Weights of a small image captioner: 64-pixel images, 12400 steps.
Rows from block 7 of the image encoder of a small image captioner, named by matrix and row number. Rows with one number belong to one channel. Each number is 500 + 25 x the weight over its row's rms, rounded and kept within 0 to 999. All counts start at 0. Numbers have three digits each. After the name is the row's rms in percent of the matrix's.
After each channel's rows are labels from the 100 images, of 14848, where the channel reaches its highest value: "patch colour" is the nearest of a few named colours to the mean colour under the peak. Only what is clearly more common there than usual is listed. The data: simulated telescope pictures of galaxies. In brackets: how many of the 100.
# convs0: first 3x3 conv (encoder.blocks.7.convs.0.weight, 128x128x3x3, each kernel summed), inputs 0-127
# convs1: second 3x3 conv (encoder.blocks.7.convs.1.weight, 128x128x3x3, transposed, each kernel summed), outputs 0-127

convs0.125 096:496462482487513488505481497490493471514510461446487460457524489452502502502521510516496478521489468491523502458517486479528456518524470500470508537454512527502486492478479485465500515495492459503477509473480515481451483526460500480467530519448494515484452505524486500449485566475494495523458459496489490539506482470480501516473488509505515445510452492506460474490530527507496496472473
convs1.125 114:520576506477529478487496520499461494536496491519523491460484536487495478478476497499513518552508492483500494523522483528499537483510483463486501448484474482509478517461509541550550487472507473500561511506517513510499513464499513488500532471544467507505551497431512513493480547487495506517497476500508494470504486453482561520494503509496487515513468527465486504495520515500475523517543
patch colour: brown (63)

convs0.36 068:458486473524484448483508494524490488524483489486470516517489492497481495481498467443507522500481535478454500483482537515472471494511522472483527477534486503470468483519440500461535509545503463488481502512435513499466515491514477473531489528493518521501518472505486459476454459534461492491501471465507495483486527502449530500469513518495490456510475478503519464481453526482510484510538
convs1.36 036:543535552494481456479465472485524494471540479507485512497528535474532498509510506562463503512522505506545517518562476535534470491523498498525471536459518457491532468494463512489481549481468493504478485485505462486507470468472490493489487466492485502483462520486512505518513535503490482513484524464524497487520492498497522467510446530492522516479505503533478538490501469516486458467521
patch colour: grey (89)

convs0.123 077:493503532524507478473487463468436500466533521495548491498511489447517488489507462453489496492494509518489453482526509505499483531522472481509518496511537469456489501478456449469487498492489493516513493486464520477484547533503513483504475491505489500499491479484501483507489486484496516524508456408511444488428499499507495504477495490471517473507465497479509474508434513505490521490508
convs1.123 061:471528484556463456526531509512512494499482472451537485494493511452487480530507485507502473509490492505501491501485515519518543490502515510511488535495489510498499474465495458517507458553533486516567434482481500489474472499485463494469491512504541499508493530484498489505471470562533510513487554474474505516506485464517496505526531489546481479542496517467475523532483488490447509496490
patch colour: brown (34)

convs0.2 095:520460472446500522487467514485450462476472500475521489501516470462445476490500471468491481504453464504505503500467481513462487474480501495476488510483474469472468463510489467471428487528509512494484473493476491510515475491495488483546494482460467505476488485508516533502466490484424500433548515503469513489471525531497509512532488492507495513522522470494476489515517496495481523489506
convs1.2 081:527485528478472498519504540516427492503520511490485484488498488482535489535475455473514486477498477478518472497518507532486480529523533499531525517473491492484517480438491477528548486462501453516466507493436493466508504453533533531518493498487496490516466517480501484484519494490492510464472518506518513502537539504510525557490486474527490494457440474470476536516479485516504475505478
patch colour: grey (89)

convs0.116 088:485427502504455461505508474455463490498493498511460500448501472473471489488512497480483490503515487491515529536476506522467502500490463532466457519471526545485469514545517482514493479500472528455522492502486520507480457513508493455518523498426488519502466502518473513507509526498446447475490514492461498503489484486496517465504492480500486510524456520497534499458500480516485470486464
convs1.116 094:471527516465481499488527528480479507484449470483489496509484500496531513486496461520505482460520530484480531517504478518526501529506491475519460479502513493486528471504511466578522512486520504483533506526501502490479526443484496526492493478512492485550472476469539522468501520487514475515462519479523495495538495502484562499514482485525578505510417512519528520498493468480474499505513
patch colour: brown (55); grey (44)

convs0.26 080:540490483486507526507506510479545542532516521457544537501530520500518487478485502508487508505503518461507529556472518507501473486445606533536480526503529494518512510538466451502470506511508518505469465452536513493504529516506515479511489519506528489469502508457488486492511485539453489506498524471519499477501463500490496520466507491502525539498491488499464498483499519499460493475516
convs1.26 104:520515528443490492511479445490473531462464502463499545515513516486515474511528541505490490490487483509499463545479522473498513497532505521514489486505484509532472540452487494491500479495470488502479520500496479487486458463507466517524498535454535512488490472548483484557525530565492516472517509522468494481479478547531537513544473502495486464516543494476514491494508508514462486473516
patch colour: grey (100)

convs0.121 087:506479495463464447497472505469497508508449552472518519485492485471475462465489511506496517503508451497518511527467497478486488503526461489464467514531487495542457437482497459501502522512489509490502484503487548503481497591466496493499493516495493465493495505497439469476473500484505458517514514468468502522455505493471458482530495482505494493477469469486466486490485472489508496481483
convs1.121 105:546529509464522509516497469498516504496477502481509500510525524505512528514480456509506527511539479498501455469477491478524502491473457489521496513539484481519514470514501497503490533512508509470544512524508538501487460521497499523501509510482483540480485527486569468483523487474508515537478486510509513543499496469463595422531464483484455501494515512509451501510530513512527484491480
patch colour: brown (41); grey (28)

convs0.100 111:461478499498511529499482498499465468495490495486498503482561491473579505462497489486512499490499471508461476520553514523491494501478517468484489514471501519506514515502495516438510497497525529488496540487543544450477505493496510457493405483527496514499521480523512543503487500504506462494535498516497568502501477475490499481490484512501518483479531541494489490514521515463488558510507
convs1.100 108:506478489500515501517507494491492487477493510480516489536540476494534550494530497529480528505521471493490474465592517492501495494520510469479487532497520492548488446473509501528523517508508491575491519479503496501511505505548499491522414526466513501515471507507483545484514514458474531530483530542487507474479484492484520496528505480490484500513485503500486471502498475478538561474479
patch colour: grey (100)